From a checkpoint of a small model that answers yes/no questions on an image's attributes.
Model: encoder arch vit, encoder activation gelu.
Rows from block 3 of the image encoder of a small model that answers yes/no questions on an image's attributes, named by matrix and row number. Rows with one number belong to one neuron. Each number is 500 + 25 x the weight over its row's rms, rounded and kept within 0 to 999. All counts start at 0. Numbers have three digits each.
After each neuron's rows are labels from the 100 images, of 14976, where the neuron reaches its highest value: "top examples" is what is common among them. Only what is clearly more common there than usual is listed. The data: streak pictures of flow and ridge fields.
# fc1: MLP up (encoder.blocks.3.mlp.fc1.weight, 1536x512), inputs 0-63
# fc2: MLP down (encoder.blocks.3.mlp.fc2.weight, 512x1536, transposed), outputs 0-63

fc1.161:514465501503493491481474533520469515490476498516462464526462505473486484578510463538463495559507507486533493453463495478507497515454505459475461478521499496498473491482504490544541522481560498
fc2.161:517498514504485526492495488473543496567490499495507519483523520499520495483454510482519482471484510486519502468539407491533500499550493479489512550472485478487507521503488509472471514461491476
top examples: fine streaks; parallel; waves

fc1.116:503479515486501498507503547508491485523492472468468503489479540520458465491491479494509462486506527499469504452467526510467496521475511485499526503521507491501495514493504504508527471534512538
fc2.116:501529518513517527480505522500503507542473490497530528485485546520513485503460502502504508512488491520520481506524423487503465511548482498483495571473484506479488516526503500455484489502511491
top examples: fine streaks; parallel

fc1.507:511483487520523509545494509507493515486511508488491508540483465473495467504519525479470522492495456469492495516518468487528488494503483488460521517510444477499521471492504530478490501467446474
fc2.507:472474476537494451493556517495515512473531487540494517494490475516486505517493487505489507486511492481506513501464543486485528493481488477474501484531490452470529451496492517530491505501452505
top examples: high contrast; turbulent

fc1.663:488477489473487490492495539487522466511484510510474510490466511491472448493499451475546447483510513499476517460489549476503511546480516468514529479525534531511535503482499519511508503528513549
fc2.663:513508496502482538476503496480522499517474484485533497503505527496493486533442502511521501498491487500532483469531434488513484516528482507472502536491462496497488506523496501469476506491487480
top examples: fine streaks; parallel

fc1.583:539473484508527496504466554513528483510457449528449499529478498520495484539473453487526512486492503482468511467532530465465512503443487493484497482467553514510491503496511512486490482529548517
fc2.583:505506498509509526474513501457533509564486482482518499503494551511505508510477520500505500513500489514544477488514428458507497505520497493460528549512482485491478530522506503481493531495509461
top examples: fine streaks

fc1.527:501517460519516513515486475480479535471519483459463513508494484461467492503513535488488509504507486492512498521501454506540496467477476481500473462523508543479500454499520488479434474536465433
fc2.527:513505499478488507491510497543511485513538505502474511491490475530495475467524488523516522462513510532523492506484559496481529481502538495454537469511485525467514492517499521521471481520466444
top examples: high contrast; turbulent

fc1.513:520524485508485503542503492484507517471514499539504489470495482476495464483479508506458537495493495461547499513538488517486467457500515504506500517513467499456483514478521479515437467472475495
fc2.513:493486523488467544485497508502500517491522494484537496484532529500459489508505485510545560494523489496527511543532551521484526520502487502504531505461471501489510476490488574524508489497465506
top examples: high contrast; turbulent

fc1.650:521461493499484473505501566527496457532459476499504530488490520503498461504510443503505457488507510509478511510465550489502516543465472480498531456509532529500513512491533514504552470532526499
fc2.650:485524498502499553489500491474532498553496484501523527502504546510523491510482514498493491500489486493523480494528459496510481514539492506458515557503467507505482495503511510474483489493494476
top examples: fine streaks

fc1.692:501463520491490508496529534502511486535479482467499515504466551543494473512498460488516470509487520494466520478469515477502502533508463479492540463528519506528519507502550509503538501518509491
fc2.692:501529500499498553494486501482556494566496499476547513496510545508521468502478507519480489517497503513529477505509411497527479517502500491447497537506492478492482507511510489462493484469483470
top examples: fine streaks; parallel

fc1.623:504517492516476498539448471480524501512511516535496486498504487515509497498526546501493508513483479523511509523477554500527524513504545530493496488476488535491499521494524510488483495490475486
fc2.623:485532526487501493514522502530546527528522506450495505459519446486524469465504517472520558504463512482513488519505512484474490517495485530494484497512523515537545504521506512490480512473492478
top examples: high contrast; fine streaks; source

fc1.145:513482491494496497504526566514510463576483468492492527464483509524498482515514472467522475454519525522484503486504534481491508533447471472494513496514527551497533516486538508506533476526543495
fc2.145:483507515498491545506502501482555479574483471499540510486502541508515502519450524497503499476508495484541496495500437473491481510522453525463513546494481504506501522479483531458462508488490487
top examples: fine streaks

fc1.130:523514509495525514515540538502484509473493519485499510457488484491477457493484549467452560518490495502527515516540505528497527507507455501466506477507502512488479426497511497478467523508482476
fc2.130:535502495524461463500515577513484535456514510519485492485481444522490498506498449510508500510496530474546526457457527497475499491515481517482538509511530463475514445472530512522489541477446494
top examples: high contrast; turbulent

fc1.593:530466513494512477502518551501517464524485497508459476469473511519500475528480431502527482485534516497490525476488509486472516541449499468455534475502518513502523516524534519527497505548542511
fc2.593:507514515490492547462505487464543515558488483506541515501494526501490503524475508501518478497490475505547485503503419479493493500547488512460519552506475490497487526506523498460466500490494467
top examples: fine streaks; turbulent

fc1.621:496458509468472509520543505504502432518497500509507504495490476549552454524474479496541480515535496485487506492508576466518491527478490465505524468516527531537525521480524501485501517526495507
fc2.621:524542519509511528486504479471541485566502487467535512492486532500496480492461524501503511515513492500564505508529411493528484509532489496465512543517487488493493495525479493486463503500502490
top examples: fine streaks; parallel; waves

fc1.46:461502526472464509496504510488511506497509462442535538460538495483534497471495555478526538470525494499508518466483494501516440489517447489505528493473505507500512492512539506465479506487474521
fc2.46:517522546508495517466490489467524507591477488485501523544492500475450447540474483466534538482505499499519471500489451494520496493519465480476505519500503490459489498455495485460458478475484494
top examples: high contrast; turbulent; fine streaks

fc1.526:549497508489495497488475531514500474546496505485495510509485537536495514513458449506526456507473507493503503500499551503479483558479489502499520431537484505484524510468520531490546507513533528
fc2.526:502505519500476534452517480489534514584487481514513535511472534489508494510490509518494509490479474480541497501510433478510504514536485481491490540494474497492509544521519500485479520479500483
top examples: fine streaks; parallel

fc1.545:530449484467496495500517509536493453544485500495484460502465519508491473505499459480526464489507506486457508502479536454490484558465507478497509438537542524489505522487506492489551489520541499
fc2.545:516520482481514551498502481487525501582482505512539503475499532504519505523455517507501512485503507480540487487536426499518475499538489516486508551501475490494505519501495517459475496496489470
top examples: fine streaks; waves; parallel

fc1.601:463508487474511501492498453513528537474525500496517475493521484523483514501486550499514527472495499487553507507480463484487539501507512556506463509521495507537537521491510478482490496473481477
fc2.601:478520533475539528485501513538500540545534536434521512495485484518525481504513512477530491484479503514484497532489543508479480479516546515507483548540484492491508495512473506544465501483479510
top examples: high contrast; fine streaks; turbulent

fc1.9:525477497506481511512478524496476497505485501529514492530498477465484504500477465503483479513532503512442517504490534470522461546475478469495507497495478496493492521466499516488495493487547509
fc2.9:513520508505509518480505484469527481558499502498505529493488538503512471526471506483462489489481493474533476499524399481495489480533500480476506553490507487481484503499504511471500517499473489
top examples: fine streaks; parallel; waves

fc1.38:513509454514522498496483508509467543506488453503508528547495494460519503464505513475470492483516479483483475489503490504483475484526468504460528498508490484446506495469523535513463521517483445
fc2.38:498483492462477516461477524441501533442529472548534498495456456503476513493501456475494510537488520503492499493504530497526523463471500514478526494528490470494481487534514500482520517499465482
top examples: high contrast; turbulent

fc1.666:526490523494481484513484539522499454531503497482488515539520525503492453494455436479513494488505489503484519466475522526486485543466476472498517445517549489521463538463531517491537490500513486
fc2.666:507510520493484558476500494470536505561459479500515488494509520485534511509464531509491509511507519482529479486525414492498488526557475481487503574515487521510492520525493499467484521491490499
top examples: fine streaks

fc1.134:492508496488502504494501519494486485540492490495475476473483482474504465481502463505514479508503521551488510481489524494519523545476502507486521502505541493508479533510522517491523479490518549
fc2.134:523506513482486536477503518452530501546470499495528535514496550514510499506454524487511474511481480493521466489538430479500496503510489494462522539515494493491518507487528510447465514514508474
top examples: fine streaks; source

fc1.376:492520530468470493502497510485515508485529466502516490509448465458554506498510486495447491500528506521514474507512498485533448474481498519459504477487509451480493479452536550504467476557449462
fc2.376:528497540518494508503515442452481496522476493495506507456571498547486510513513509501526535506481467493471497511486507478474538498543497481502495507493489529501502505509467523486556541477481483
top examples: high contrast; turbulent

fc1.767:509478509479540473524525525513535458493460507499485488499485496511498506540505472484519466513505489514484511501473553434509513512487491449512522449510522500490496524482509474523497492515522531
fc2.767:502526508513492537483506483476525510552481475472541500509489556495505473518452498476498478509495499510506483505514424496503494514526491465512515556489485488483507510502502490463479499509514483
top examples: fine streaks

fc1.345:547504526485490495477523470455497486511513478497486496510511500487496532477468533483449542484518466475510463526532470528492483480518477506462497491478468486503509475467484469487450502508507483
fc2.345:506527472503502513497455521489461498463527480515511481445458529514474502520509505505520510469491497473534495471484513509491540475478469478502508527536519481482487458472480561538533464525503523
top examples: high contrast; turbulent

fc1.195:495459507472496490498531538493537477533488509479491514486515523542542439522531465481523461505523523497479510490488509457490492535478479475511550460511527542505521525504531506527535505549542504
fc2.195:491530501489508560514502487506553502578507509494535498485491507489485478523473517484499505504501490516556458500509438489516468516535485502469515536509462489491485527502491534477487514481460468
top examples: fine streaks; parallel

fc1.371:501547501525501497502496460431567520464544507512517518447477460519510468522517528476470545511495491496556522501495466467492523456491506495482442510502490484501487457452511512469491449500482516
fc2.371:461526494486465536483509475545502549500536500503479512482489483524526488536535503487461547495491456494489508495490578518481528468501507509487529536520515544486517470489485532513489489485458518
top examples: high contrast; turbulent

fc1.248:488544501504505518501483500465493525468503509492513471496460519490495458507497496464477536513527497449471481500491494464531516450511528500476505523519486460472523470500503480492494510511466492
fc2.248:517492544478486485481497495521507464522496483514525493494512475511483503457526478498517522533498508515522504531456526517470537482504487512515513495513498498505503493505505494535518533532465483
top examples: high contrast; turbulent

fc1.352:513523510454524491525463464491531484491516531518488501530491486516498543475482504532511516509478465526540494479482512511489532501473496545541475485518481495537471505514484480517475484472500454
fc2.352:508496525486506510538499498518506495532536493466496515497515487502549456486493489468550505497462512493499504497450543503492508510486507520493500497511565521518524480513476489503509484483477492
top examples: high contrast; fine streaks; source

fc1.391:516494494477470497497472517505506499525443512489462486491506522519503448538546443517532474509481483509475474486471552500502506526486479472488504470527536476464500499494499519509567490532515533
fc2.391:516527511496499552501507504474533518556477486497530492504501516494515513505479517519515523509482511510549509490497435497518481522544495497452507538512454477480491542508497502451467508479496471
top examples: fine streaks; parallel

fc1.659:488463526519510454514506519491511455533450499487481503508475506518491470496482486495524452504505533501475504481480506469500506547474476479502533455517515523499485507492533493508524509546546541
fc2.659:512513509498485548462495522471547513569474475482530524489473552496520492502450508488517478504493523495557494502516426490513474498537473485467508551506503486482489508498510498464490503510506481
top examples: fine streaks

fc1.455:534543481500564504550504467520481533480550485504496503477481507487491462477491528513452528490486496514503488515551472515501507506510504496464506500517486504470507496492472471509491488501491490
fc2.455:489456500470496494469493518483543478411499465521467509524501452468484519489511474497504503492497479534530532507504534507521528492485483504491498494473479473505493463488505473478521473538495516
top examples: high contrast; turbulent

fc1.203:483489492495528500491531553497468504505483485453488511459489499539492499504505451476497482466497514486435522488475534448507516533431444489501546454499520493486522505491534495498514515492519520
fc2.203:508506500503499536480495498477539509569487463496517519484476499520498481495468502506522493492480492486548490478528403483515490518512474507468529537493483496482512499497513513448475515474481470
top examples: fine streaks; high contrast; parallel; waves

fc1.388:508547532491506496493459458462507523468492512535504514479518489498459546498519540502496511497467455495530465499519494486518497443523513536486515503514514508498499473521488515504473527508467535
fc2.388:495512526479503526507508483528527511538494521481503555519502473488481479497521518480515500498468510503528487531508537496502494502501499518504524508509517527481506499528506516539464529460479493
top examples: high contrast; turbulent; fine streaks

fc1.542:489476501481474513520520531536503437507495466471462508491484502522484465526483476475542460491519515481487554473441547469472488543471479482486539464517539510537528517515523516511550486534545533
fc2.542:506529524492494552472511488491527508553495503487534519500507543499515490497464525491497499492500492499554506490509422488491484518518503521457515556500483498502483486517488503468474509484477481
top examples: fine streaks; parallel

fc1.121:479506483496499501502523483446564524471536530493519502509490447501447534439507507535465575479456467505525495499479470491488517496507510546477499496479454532512509512505488485561507483479484501
fc2.121:497503502472526537546497480542532491526527535438518534484516480520518511514516516466514489500483493491464462526521570500489518508491506502519482496502516567523500508521486521514461495455519513
top examples: high contrast; fine streaks; turbulent

fc1.703:495529490527541489506496494527488549512517484521502513536495525460488449518461524497421544491500467488480485548522487521536495505505494472492507512508468522511479493507506493495510499508464474
fc2.703:513504508458488480524518517482526497482540456494520500501494468482515486507509478482527542490519523503503501484459507501488558483475481503497508474558492464500503452465517493521471466529438470
top examples: high contrast; turbulent

fc1.428:481540568505475471478477477466526503466522475511506497477515454493491568492495543487522521529503476487526503552475505463514539479531510551518500516502481502466490500516509503474460486502505519
fc2.428:494505537502494528518490516507535513526506515489477531487515476516517502474500500471519508476481530524517483523522492501484494500519523537474471525499562528475518498529506495506491518465503523
top examples: high contrast; turbulent

fc1.2:486472504500497488532502508507465509538485528491487516509531507509504484520502469500488496519479533452499482508480559497505494530495524506498529474491504533470519517466495514482540474481519508
fc2.2:498523516517491545484487497449522497539489508510535514488500530505504538490453505503505499493505485505555508489501423485478497522509473516472494547497454498497497500514474473463489500485496469
top examples: high contrast; parallel

fc1.85:500465500451481520484502521472500465522492478509460519491482513523501484511519471527534487504494525495473548474443533477469466550455490484511530500516530528511480499501526508499552477532535535
fc2.85:503509479502516550489512504478559509550489488498536499496520534501500481509483530506504500494490504511549475470510437493519480512514481507457494541494470516486482530502474507461468507481481474
top examples: fine streaks; parallel

fc1.237:518467499473490517501527578506503441527470460490483500503503491519475460532486460497555435484494526513479537450493549468465506528494476485497541473517514537501506512464535489504535459511517526
fc2.237:508513491487496561490492498489556491551475493513522498487518536487498483512464506512495486502501509501535483490521437501499472511523504509478521558493480474494485517502490504462489506489514476
top examples: fine streaks; parallel

fc1.384:493471516454467491474505542514486470508468501479482472507481517556495486474499474525501481498483490484478506480493532473484536522479459465500506502542518493511500499548496488498531479502509547
fc2.384:501502517525498548506512503475545510559481463475535521502485514503490490512466507500491507488497513488533492503505413478513488500545487507478509517485495484500491510538501511459460489509496471
top examples: fine streaks

fc1.499:495425490474492496482514542513540475561452498501490515491481521541515450517520476483542475491533500487463477505446544490473477551463493474472517447501546525492520537498546529498528505520522527
fc2.499:488536508497485539477502513462548526550488492515531501484501520510502516489488508520498498499492490488543501494522428484501488490521491501444504534507489489483493478480505499475489497489491488
top examples: fine streaks; parallel

fc1.366:495458502475522479517517530487475453523460478493498498455460486543518473522502480473555489493510551477472500482488513463486515525467475473504537482515515524478506522477540519500520484499528541
fc2.366:500524482480493560493507507467561499553491459492537514480479544492513470512486512508495489491509499522550490483504442497521469513530489510486515538492483490505495502522495500473487503501483484
top examples: fine streaks; parallel

fc1.576:500442495510499503533519528533551466528468489481493505498481481520500477539480455496523457512529499481473501499440545478467512560492493484494521465499565500486502504478517499507538454520524520
fc2.576:502536502482495552509515501478548504551479477484544499505517535528501486511494506518492498507492501513532492499511409507500484501559494494458489555502483497497497538499495500477474492477496477
top examples: fine streaks; parallel

fc1.631:505539463525531490519477500509537503487503488502511506509512483484504498512493538478461550492510468475482456489524501511513507461497482518463473486504492509493496501494456481446452495505486429
fc2.631:512492526482490505496473545479557507500564483529540499495486494497483480495496468502533520514493520489505497496488514517496546494529442510428500506534496504502473470505475522469490435453465486
top examples: high contrast; turbulent

fc1.15:493530494525517545528521478514491520490509528467528527540480511489523503482506547475427513495475477464507464534487451517500498493498502515548517492495473483504507472486528489489482517454520444
fc2.15:508510502461491552521498503523500509495578539479500474494532478496529491456509474452552515499479505486489499516465511504471505487511487562469487525516507520510504487495496530491465517460502436
top examples: high contrast; turbulent

fc1.529:510473512507520506456500472528516525522500514498472480532463489530538486524522550530478505494535482484497495531493489489485483501515494500485460514482470503493535487448515535489485491503478472
fc2.529:503506530481486451485524487535481478470476500482508460518505465505503523444527508492473516496519532475465492481459562480491510484453489457507452488514510531494513512508505504513524473515492462
top examples: high contrast; turbulent

fc1.277:456535540460515557482512502523466496477526483473540492504461478503528462481470515458506517498493529489503539500456490464493474530482527501487526521509496465525520521505474500509485541529431473
fc2.277:514521497479472542504502534491550521562487517500516495489520519518497466520460490485525490490491498498535498492520455505517480489491498499501506518468513493471494526506501527492467512489478490
top examples: high contrast; turbulent; fine streaks

fc1.419:502477477484500474498539536514510451507464511491447511531479507529487465528498444475523491476522518530482523491489549513470548532459469469503530451495519515520491486525534520484535472531540509
fc2.419:505513502497498534483502490471535514563480500497500517500503541507500485508461490493501501493500511509539480498501412466501491523533493496472512543492484493486509516505507519467486514508485486
top examples: fine streaks; parallel; waves

fc1.348:470538510489500481503504467560468522512516539524514539451536488533521579475531484527489489499492522509511487515483511504447531501492509529523533489494519532516523511511472475528488489507501521
fc2.348:495515511491513508511540469509505505558523545446522539492525470538533463494494516483527503504499518511452492488479500508490494506471521512510472508461519496485527481545477547511481503496471515
top examples: high contrast; source

fc1.293:485500507530474542526477449487519502457545499487526507505552506494511529469539503504496506529508509504502467502490493504488502479493580515503458513512503468461497505530484518483483504490503502
fc2.293:477507505489489527530496483525508506503511505470473513503502467514535496508524493490532498506462532507532491500473528500494512480445508515489494507506538490498539499539481518522465513479486507
top examples: high contrast; fine streaks; turbulent; source

fc1.660:506538496544461441512516482482573506507533520547492530520494497493472505455522544522522517486494508511493496496502481507481530501486523511494490506496478467516457491521471518489512497469493461
fc2.660:495513494524468520499482532516525498557526502472513487521500443508520463481498521467540484477486492507507541489510535513528516468519502505506530544523491543499542461527448518535436507480427494
top examples: high contrast; fine streaks; source

fc1.504:487511513516503525499502442458548510487526521502503516491502534477540527494472459494488498503536479530504498503515508524533473455544483525498498495490488505471490462498536504453481528472478457
fc2.504:504512520488461517521506501477543503509537471538493492508473460485486496506525492507566516483494502506517457491495509502493520477559486508427491499515478507483511470501514507478482464530476440
top examples: high contrast; turbulent

fc1.261:460493521486478511506539498490502488491517478482555543451512475501516457496456527492482516512498545496496510486482497506503472507473498476497520515521517496519505440533485504536514505503481493
fc2.261:535498527508496543483523528514524506547528534490491506505502491461488457511501489467548465497520531508568493490464504498526519499502463489486520538478529468452523499475473483488471516469481509
top examples: high contrast; turbulent; fine streaks

fc1.276:477484477506455490513517518483487458529495469487494451500478536523492456519494460517522491491511510499502524443505548476476496528463475461500511477502553492509522513478500508494526484515528529
fc2.276:493505510498475540475487503451556505553498493501524507479498537497507472526461521505493490488504503495546466496537429509496458504521480494458510545504485493492487519501492515482481519482482470
top examples: fine streaks; parallel

fc1.574:541502496543496512530467462497515529500524511502485504503507472494477565454524542564470529536457504520511499509514474506486531463489520508522470520537505492525508499536462503543520480504468486
fc2.574:498517497497509537493478495524493499511529510506512511505510482503527497508536504450508484495463506489504512527520563519486480475513502535513474525488511534535536474512489496524466484441469497
top examples: high contrast; fine streaks; turbulent; source

fc1.754:492485511466466501523521505472506470510476474480519484484473515531495456528500466479500522482512510561488461482476514514489493516450489489498546455509536520488548480483545492504505503529508544
fc2.754:510518506501492540468508498489542502546467479490532532496498515520495497518472524491484508464501490480554492521527425467525482509530488518469511549481475520487493509502528517484478529486504491
top examples: fine streaks; parallel; waves

fc1.390:529515522511495490513499497469508516466488494521531516434508495477517461492485486455493511541489482517497466529526504488534485519478482516479463515485478498490470486497500490451432522485500494
fc2.390:537516520481509538520517506566515491499532503507484497451496475477515492510489527498503508486478512522519477468487563503547548476494522523487525548511510493475481479475481499449534483496457482
top examples: high contrast; turbulent

fc1.182:490531467488522503498495477517501567530486489507518496510490478455465497521506508481478511516461473471490542490545510525476471517466503472490515471519530481497481468486503516476468504506470481
fc2.182:505522491495491505491513488488534502528537507472521508510501423526489518506485476455526535493498487473485491518490543505515558501518480532463491471509512525469512459518522561467492495486469483
top examples: high contrast; turbulent

fc1.591:488529515480516509492464480453489519466510497503472496501488479483506484516482552493469485477514482483479476540552484476569486481576482500526497493508476470480486454458498483465497517523495454
fc2.591:531500541503478517508482510481536516456541477535469509492493469510527483502503451482529505480509498495519454503439536478489510490524475484509512484506507457479490468480515534487491475531461480
top examples: high contrast; turbulent

fc1.546:480476491512509491481521504503529451539467482502489478495471507519503487489504485509513468525500447542495490485477499496482507530501509484461498489495526518523516533471496534518517463506537502
fc2.546:525516492489491546479490513467535488543492486501522512509500528504499485499481512499495496488486495503563478500524418499506482517539480493464510548483486509497485541493492500488510509479493472
top examples: fine streaks; source

fc1.10:516536438533546536503492515458483519494503486553500488514490480488532491529526501509464493531517444507511495505486499560512458479481476501494507502477475454512527455483484534515474531494499516
fc2.10:484471552505483511525526506511491538515567483465511525513494494520469483494484476484540493499499520507497507502515475501540493485547506456482493480518500487471518517483488519481473469514511451
top examples: high contrast; parallel

fc1.365:489464518484478484489506546495518449515482475484483515516481518485496481524476464521513451481525468492467506507496533476504511530459452494485500494519514501512502501469516509488551490522492548
fc2.365:511525510475493546453504499478554478546497491486504486482502524504521503515452509488488501505497503506538477470533433477491495529537477480467524534518477511485495511507504507464486501518496497
top examples: fine streaks; waves

fc1.155:511482499493498501524515556514492470535492494511475520515493514499492461530472443472518487486520489496486507492504548484510499553476461505505543466492523512502514541479497503494537464532520516
fc2.155:502534510491492565482520505488550488556469475501534522507508526512488475503483525503518508498480501496556482476495427480484490524524479512457527551493487490486485527508516505490490515475498483
top examples: fine streaks; parallel; waves

fc1.602:493477436481506507503522527522437456512498508509507442482477501533510461497506490514537500503485484489468540442511507507474515530462452532483527484495498495535456521457482483526496466492529503
fc2.602:521497518479499520468495478491560486558481481493506503500503523495531482503467524493495500496506506525521484531528415503510466507529499491472498569503474481488478525504490503462464516488484481
top examples: fine streaks; parallel

fc1.400:492483511484495559464551502491486509506525451485530550488459497507503538488489524499532501501462503480508514521521477455508495534509503483479517486534498494530479467522522472482499490487488505
fc2.400:527538492500497550534503518498556488553500482473507491507467485498487466513507463467521457495499486507525496490479498502505530474498481520503496542490527433449502479463486469499491515483508473
top examples: high contrast; turbulent

fc1.433:491468513473498513488540551470521475518478477475489511490494522505504486513487467504511482508500527486467533488505538460474505541486456510501529464525541518474508482486513521542515493525520549
fc2.433:510516506512499536488521516504542500572471497494527509499498546499497485502483509502500499514495494491539478502501442500490517504539495495467525536495473483519492525493489532466504491478477488
top examples: fine streaks; parallel; waves

fc1.408:512475473457485474513515551536518502532488477503511525503503500521518505501485477507536469478490483494491512503492531493448517542476493517491527486506512520491503499456520483510532528509530540
fc2.408:505513518508541528483504489497507525542490470469527553508497538509514510513476503517480510492473492481517474502491406498532486510529493512496508549514469515487523527495512473466481541452509481
top examples: fine streaks; parallel

fc1.207:530518486477504460505509553475512468495490491502476489443479495501490493499504479475483458498551476517504462482489522503502540484423508487511521473484512512514477509467479505480539515497500518
fc2.207:484509508492492557475501502493553490568459488496545522502486553516517480500462500527480483504490500465541491508513419507504479504540476479492526541503480487483478500501492509468462490494464479
top examples: fine streaks; waves

fc1.682:503469538473486517531530542525516475504514486508485490493493498505458465471499486487524459489507547482501519490469509482490499527440468504508515455525545492496482507468506481508538493527543513
fc2.682:498506508486470535478504495482556514578482492493518522491502545501501486521478517496502481503491504482529490495533419492513469515521482510490504563507497483492501496530506528462495511492501477
top examples: fine streaks; parallel

fc1.505:496462503471503511491491554503507431499471472489476513484509538521490483514497468480526439478510513503491503491495511490470495540487475480484548477495548529483474501492505495509512498538523539
fc2.505:503516502496484536467506495465558497564466498490530517491481537496512485509455509507513488484490515471531506475517433498521492502514485498468505558517491497509497514502499511451478508491498483
top examples: fine streaks

fc1.479:546506518546528531483506500508494516483513491524538500535508463487470453467487530469473496508518516453481496533531491519509513471491499493519478545492471529447474477461483507499484500541452474
fc2.479:539476480481494565501476535490534510489523486467488473501469495488470451520526465448523489490550485499497504478490549497494530515509460517483544495534488476482480492508528524498497483509484456
top examples: high contrast; turbulent

fc1.445:503545510479469492550440537483512490480519523533481479526508485497482515504507512531532502554504510520540497479549549526491540466512529504471489497490516497508519492471514475528477457470460535
fc2.445:491474507469458497511533467504545472549512495446503511484509484511521473489514494483543535468473512501493486512493503474452500532484515498512486482522525540535518513525495510505516475495517505
top examples: high contrast; fine streaks; source

fc1.288:533504504513510481517469522521510495511489502515484471537509480495527462522514475491521461493552491537500503482503564491511475543510494448509492483514536528494478519458488485523526491510539532
fc2.288:498527518494515540471497490489528490550483510499514509490500527482523491499487488491499499507485519494535492505517427494512469498512510513484502542511499511498497524519492490486474528489488489
top examples: fine streaks; parallel

fc1.473:506440508511483496494499526499518457559459478509489484500478516514521494555495436486538475484517530488505528505486580480462463535452493496517517496507531522503506531499485489526519482497503529
fc2.473:500541503492483545490519493488565529543490475478524511495514524475520522512482525504510507500481494505543502502525421489510454511537489500459501539494488499491497503510503492447459509484502475
top examples: fine streaks; parallel

fc1.637:496506465481505544459494467507509529486526507504522523457563495508507562468499527464488523500441525478556471512520448500496523470508506545570479521459444508517501489491471483492512531468440500
fc2.637:506505532514466536489491502500498498543533513508519532501499419496498470475538531484537497483492494523479464502496548536512525466500485547496489533498508531469525474522502478493459484472475498
top examples: high contrast; turbulent; fine streaks